config = dict(
    model='sound classifier',
    win_length=400,
    targets=['voice'],
    num_classes=4,
    hidden_act='gelu',
    head_dim=32,
    bias='all',
    inner_norm=False,
    drop_path=0.15,
    subsampling=2,
    beta1=0.8,
    eps=1e-10,
)
Rows from block 7, named by matrix and row number. Rows with one number belong to one neuron. Each number is 500 + 25 x the weight over its row's rms, rounded and kept within 0 to 999. All counts start at 0. Numbers have three digits each. After the name is the row's rms in percent of the matrix's.
# fc1: MLP up (model.blocks.7.mlp.fc1.weight, 384x192), inputs 64-127
# fc2: MLP down (model.blocks.7.mlp.fc2.weight, 192x384, transposed), outputs 64-127
fc1.330 112:496511502479494501471494462513508481555491472561470491484500496463484503510499491489491531539493533508492491575545480508512498481475501471485518480495437504508508479542526495491500507502541549
fc2.330 109:571397478524495508509503515502431509493523474514508492524469506520498499489521517540556483512524529460506493505495495519496483510517484495487533482488497508486525476434484496498507496497471424
fc1.331 086:488524516476516498493484462483519489559523501506502496459523493454485487495496509505474507528458514544516494515532510506513515530494521489492525482463516472508531495584525486527514513514490546
fc2.331 091:563428486515500498495465496480457548481533470485507500491497498509520478494534539479512484471527514491521509471494514527493479506537477488496515489514528509446509479450475494505523520475442468
fc1.332 101:501525509466483486534505531519541475474448527515511471504517522513498540516475461509505512552507453509492481456435448525509480507524525483487518503528511511525517480521491476546520461500501478
fc2.332 092:500468503500509471521471475506492493540542464545499449530502511494496458480549488503490537523497496481513512489508462529524496465519540489472489496550470499480510454547508469480470495520514485
fc1.333 088:499523496523516503495491455524572506496543504520491538481518491461502461521474533513500525486512534503529506509551509529501457481518508478488512497489504521481490485540460514503500527498493465
fc2.333 084:551410463509492491498481510530516508482464495487500537488490478492507524501500508511490521474505507430492511528514503483507501484491484488496523499487508526528524514476476508504511538494490519
fc1.334 092:465511516524504508522476510533506489508533473532507473517517490578480476423511480487468477501558510500500503509540473508546498520492484489496500480540474494465462514459455518495505525501488443
fc2.334 090:535359452478502499506454499506476494506496513474499511496458520491497509497542486479496494518499469408498483508495507485492490489502476491547514519505497479537514505554487489498512490493508552
fc1.335 113:499515518467501500501496470498514475562504528505479523469494487467488491498492483504478522546462513515497478580544518514490501469499494489489522497473505506540519486543539502499486503490534540
fc2.335 092:541397475512493477534497492516442506506525488484514500528448521513488470485531490538564465517510516447508504506507525509517495494510492502486527476472528509493535482434503492514508524510516430
fc1.336 099:497518515479484485476483463483500493521489448541474468490525504462487489497509539476507507456515482521491512457468484512508467526512489526476510514502493479450516446553532497486489520486472543
fc2.336 110:525411458520493491499469530490472514471492468516510499502503524522521516502528521468537489457515501485485504479466466542493493530509486509497507507541483523470499461437489468490493501498480454
fc1.337 082:502526517460486540490478479471509485555495491497472507478510522458534505506502515490501517497478520531491504505500501459510514523523490527487518514500528556488486525573543519484506468506537599
fc2.337 094:555409462495478499499482492482438512487491476496495510497499521491499494504527535530531450458519486468489487478489500508482475497529484468473539486530513536500510490445487488503501491494475457
fc1.338 071:520514491511495511483485439462506500560511471513499527487495529450480488507513503505498534492491504507490514521531521485504498497524483501497503487478510520469518509554537507511514507495512595
fc2.338 099:554396459513478527478497497490453534487492479495497503504459516504508497504526539513528459473528491455490488473482512502501465492532495476484539484516523538491506498446484477498516498495463463
fc1.339 101:498525509459488507496494498489530461569522499510469512485496489465524499501492490503480528528460518514487479572536505508503517492502492483485519525478523524522502478590550504483512485487508542
fc2.339 084:530436499513494488510497477500504515511524471522497496501475504505500444504520515507527510517525494480525501504516489525511481483509535479493538478497522518503529484387472476515492530493492434
fc1.340 101:497513513486485504518505543517547462476438531483496505479511506505503557525475477516484490542504463517498470479446486525498483478510528495480524521510527515542509489551496483533505488498518479
fc2.340 103:481498496491510474535474473482510494535542454536494457522497523485485458486525478526503528538496499504520504496505477540523496472532536486457499486507484497482527447531509461481479488522505464
fc1.341 094:493523516460489513490505485486512473564498497500462525476504448473494502492495493516500521520481517524472468550550510493521507510510496505499512480493492516514502477547548508480514513491512570
fc2.341 090:543376467498485514486489486487437512495501475493492510501452528498499486504521514520548477512522508469501484491498513508493465488520504477499534470498517522489495500397492494494507495506497442
fc1.342 105:502514506474483495481476463490509491516481452514455490485518505447508494519512560501499533456498492514489507486478491505502454532499483494484514514513500491459502481547535497462521502499474550
fc2.342 107:535420465517489490489486526496454512483496463523512492510488528522532522490533513503548501480504508463480492504482483533492482522510497504478520502527494529481501462427504465451499501496492437
fc1.343 107:467503509520519536501490490485498501555536494509494480515498484536499472447514505501494487517540539495508504516556497463544498514461494515502496445485501507479459532460483524483503505511509455
fc2.343 097:532410491486494517494486499481488495514494543461489526498454472488506512499513515522471485511503484395498458557521503496512497486495506483529519510477490500548523512553500508499498535485503585
fc1.344 077:501517513476487518484487439496516499563510457521480490452538499452512456528498526486494553478468511535495508488503508497512507524475507502478512535492543509473501494578546507467483490487513559
fc2.344 099:548419476507499508485502503496490538464493466511509487483497518502521497508510535445510524453526503495525515478457472521491481512537468478480522495515516525491500485432466485486523506461461477
fc1.345 081:508506499466509506461462440483495491527507437540487493480504508443504504521516512504495533465457495524533489512506506509481506530516502501492499511492496510468510497561541470496507506482497574
fc2.345 110:567384462507483503487491492475435526478497503503504507512454522508501495500523520511531478485513515460504468499486495519484487503537486483493525472500494524486525488434491499514509496492471450
fc1.346 086:495524510487500491510485501532549474468467504533501443489515515497503521522476478484467505563500445520501486473468452532518490508538522481453515480536482500512520482496496471536503468495498462
fc2.346 072:514492526529491468541449494528504482499522483527524467490520512511488484485519489475470529514517435510502509507478464535513475487490518495453510503545465497483522456572471481496467515489506486
fc1.347 098:499520511459477509490490475482509476562493479518481507464502496458485498508499503508486497521477507516483490559551518494523501515515505484483520485484502507488520508540535496493483504489538561
fc2.347 113:553388460507482500497506509497451513483495475493499504516491524502499496499525510542545454499516510459497492488487505515496488496519482487488529482492511521479529495425495492512497509500472438
fc1.348 110:495521508463500502486495452512505487544508487539477480478495492458480474494498503497478518527468521510505496572552496529498500501500496485483512470475472499512537486538534493514508512485523552
fc2.348 102:562386492512493515499481510477467517489519474516496488511445509514509503498521524521539491493515544475509456511501487524500477518552488501494544462461502527494516477422478494515504515493458437
fc1.349 106:488520512471490510486495471494508472554502505520475530459500487470498495503500488510487536529481514519492485576539502502504500515470491503480523499485469504529517504556547528470501487494530551
fc2.349 098:541414459509481482515513491503437513500506469520509479542462528510491474493524491542569477532520520459491503498514506509505491493495496506470520447467513511481532478410499482511508510519510427
fc1.350 125:498512499476484511479491476498501472557481501538466512496489497471500506489512504495492504536473530500472485570555506518505497490520496501498517482471488509519513489531540493495494518502521534
fc2.350 119:530426510531491508508510542506449494490512456535506494531460510533495530480525490529543494529526532477489483506503504509521495513545508512485534482471484511516521499436477489483485473514509448
fc1.351 116:499509500476496494479499471508510479534488495544467510480498501465483510494498504505485524541482536503496493587549497524498491464470491486484516481505455497530510476535534490486490512505533535
fc2.351 106:556400492529505501503504511497443510501534470511507501521455500521498488490510517551545497497521543450510497504500502511504492504528502502490530486485488501494515486435492497483506494496480424
fc1.352 082:464508508533504484521489507521506494495523474516518463507502531550516484436509464478460487526539473498501496534535499544535463520532497484488509454529509526496466515463484495512504503471529452
fc2.352 082:512374481484510498518455496510482496499508498471500518485485494475501497514538481466479498510477459443505496533492513503485486485497502485502518529505516500541520492557500495475510520486519550
fc1.353 101:503508507463478505481483459467512498530473466506462487471526509465515479522501569492500493453503505519481497471512499492510470532485491505475515491543510505463473491564523490482495518480463554
fc2.353 101:532426442519493497499480532495463513479499475530525492537468519525538534489545512495547487481518529473481493490463476527491484526519482494476508501527498530467496463458493474469507483505458454
fc1.354 098:497528518471507504494491442509511477529510433560482468471516503454479487512493517478482548483486501521516500528513472488513503516464488511461522514490488489479513484556529505488503506486516562
fc2.354 121:561390464519501480505505517514449536469495473518508478514475523518500510502507504507535502488512508473519494504469476521471498522514464502489505484518494502486522476425471486511540507479482449
fc1.355 107:490517509475499523489493502496516468540500518488479519475497469474507525484493488506494522515462529520480469575525528508514527484491509513489511516471485526533498490559533531481495475518525553
fc2.355 081:542416492524473508498487480524476519519516483493494497504484495507485453512533528535543484524512508478507508487506511493500485479490514481482531458467527514513525492412490517504521515504503427
fc1.356 095:457523519489479530501488518523516460514474518473492514497507506516469511497507486514455482544502511515468457492488504482531520504488517461479527472498491465541501550501491499541497445511507469
fc2.356 083:460455515501489467522475521521475456491493511522534472484529496518483527492517454499471533541480495524470482496478447520472521521513488540523470527533472464540515469550490462500474491492510505
fc1.357 098:483521533495502537502498494485522474540503474494478520469514468483501513489486497513495540519466557531492482524506512473531536489481497504489512532473479527535469524540530532465485466498508549
fc2.357 083:552414504496493482507504475503454543482508495500499499495455504499483436510533526518508529523517486452514506485476501515485479495505502473488531496484514505510515472404470473524515529486485466
fc1.358 122:497506501517486510473550551494492507459430525471508483508511487524518551513492538486502498459526486502499503449450499466489512474450521504506493519548486481462460518471456522490525513514456603
fc2.358 114:420599530485507492506528509508568507506486483526498497461510527484480513521472460531475507547463510580504501534525502512501500506530493499499498476458496489536502497489523494494527492481522524
fc1.359 098:470510516540512524536481527524508487519535461526512472511513493583472483431513486494477485498568508498509504494542488506550507492487490494494506476514488493471461520466461516494495510481499441
fc2.359 100:547373462486497512485472513489468493513490505485493513498450504492497517496532496497490497514493499405493468506496519497489508480526497489536509513496499498523501499556496485498509482486478539
fc1.360 109:504509509489522491478503450516503483536528453587494477472495496458485485513499514494483547503472529509526501557522480496497497506488500501483519500489449503477524466547541492463509509505534545
fc2.360 118:545417464515511493489521506484456541481500474520502484522442506507516500515496493512532502514499524435522491498478498505480501508517474500492506483508502538494518500427501495495534479489519438
fc1.361 090:480528537471496529464494479484530466535509488512463512469523479447527492514475513502495520529475494536499454531504499473502493486482501501492533524490509518517492521584539532474489485479515557
fc2.361 076:554400471515484489493505477530469549484501493500508499492457536509481460510498504538525510532510481455517509469478477507487476504513491489480524483494489510501512480412480495520524499482508470
fc1.362 127:488516504513511537530493514498521477541529546475513543476503507529495494464488473494489504516490520517505476529531525472520542514496494488508514519478523510559506545534512535522501479485528517
fc2.362 081:485535555515516516518525519484547494495500523473511538497517461509494541501457485467481503459497513536515496516516549450484517520490472513548516518484534503513491518498493538499523483477469499
fc1.363 108:495515507476506499468491452510505482552503466560462478472502481465496495506502507495484545501481529513500493561518469485513503507464478489480513504490441506502513490549532493459486499503530552
fc2.363 102:571394484512489505497506517485436515495509475496493500527461498512521499499505514528569490497524525457511479496479509504497486496508490488484521488486511525500510486419483504495515492498506426
fc1.364 090:511523516486503516483477437490512483493503437501482505473527508442490498516504524494491530441453493528502506485465520512496500535494493526475516530507514481455499504539542502508507509506488574
fc2.364 107:555390478515500498494479511489458526481502484511511506497468522515507491499522503476531489482509504473507480503470500529480490523541479494485522504494509530513511486424496481505517487482475450
fc1.365 115:493511506477485494494497471517504479558502512522469529474498491453491491485497506507485501530492508508482484592541515514509458517495496487482519476491480504523517493540527494500486509493523543
fc2.365 090:564398507526489523509494508493481500510514488498508506508442494522508512487508511540545473512514538470501467521503505498507489503547495507518541476472498524511513496429487523506494507494488431
fc1.366 097:465508505531509513511483519518503490536528488515512464518515511558479475439514466492480499520564529493497505493556484485541523515484483505504490468537494497469462540452465500503494502492520442
fc2.366 091:535377490495503507507469502505468496523496519462496525500459489491492511500530492502478506527494493392499473531501512479490517471497505489539499534499499491540508508553481507502503500485524565
fc1.367 109:499516511477470494520502540513535479468443544496506476497518513517519540519476469510507520555521446510497479469435476507498481502506529483481523510514513505529498500519487483543533457509508479
fc2.367 095:495462512512508472525472477498484486531542464547505446537502518500494456478546482512488546530500496470507511482505468535528505469511542498471493488544476498477516462550496474492471496532517492
fc1.368 095:462519517528513523487483466517522488515539493520506485505509505520482466478495499506488519540517572503513489509545484482517525478484516498513506491529482480519497517479477507501492504538512439
fc2.368 088:542422469472478503507491534516476479512457489511514479500470518495475539506519489546480501523504503432483459538520463515508503475550498483507498494486480490523531492537495473535496525485480555
fc1.369 114:500519501470507505499497453506503481541502481555480477478501497459483474495498503494482516518477515510510495568541485517502498502501502497479516473471472499502536469539533488506506511493523562
fc2.369 123:556403482518500495511469525491472507483513466528506486515450527526500516490525495532544504522527535480511472518496476537502488521558476509492533474471485516493525472434477483514502508496472441
fc1.370 110:497510501468490501494498471508512483569500526508482536484500500445473489491501496512492487520477506508483485583551503529500477509498504496496515469491491500519527481531545496514482507498504549
fc2.370 103:562394481528488513510495510483468515502518488485514505511444503519497498482519501527541467497521538464502468505506514506508503496550492509508532480480516512499518502426480512522488510505479435
fc1.371 081:508516515481503496491496494514502483505463482471477518460519486450496525515494495518502505473451505523497489532524528492508525508523524503496505496470504504543516512536568505504521490481536621
fc2.371 086:555378485497467492489456488505470519513489475491493515485458521500485469501519513516507460509507498482493478486503514481502470479530508477461525472500494518518522499457488490533500489492508463
fc1.372 108:471509508529513524536496509502501487526522475519516460512504506578490481443507461488485504536559532495503506485558485467557524486477480487502492450509506489468476530466464505504494493480527463
fc2.372 098:532370486496510520489476489497484515516505523459502519494473499487494501509521489492472518544493496404515473513520509477496515489508496493508504514497510505558525520545492503513516501476522559
fc1.373 096:505513510484481491528506525505569467484464541475492481488510518493533532516469464505495504548510441513487470481461474541513483488513532494464523524505523522555495472552495486525504497492521483
fc2.373 092:482508527495512477524472477489510491541536455530483463506522515488495461492516494512505552528504464518510514499505478520512478471499553480460502511517480494489518457501500474494477511510526468
fc1.374 107:504507497489525492473491418513505496533510475539482503492491492447488460519503521515503512489449512503525505573553503512487503468500526485500509498505472485506529472543542485496514512519536552
fc2.374 125:578391467514496510487494518491457529478509468524504491512447518515502512510518515536533480499517524454509472511488491526489491509538488486488534496481494518501521485446475489510509498478478451
fc1.375 100:470507506522523541523501499495497500524526495506515484514510505559493476453507476486488505516538538497518507496558495456553518502482483476503496478521507507486454544452474525503509483483512455
fc2.375 102:536390492506515530490503492502494512499510517460509532510463490498519492504505487490479507526503492393520468525522512470507510493502494500522510530493502518541506521536478526492517483485510565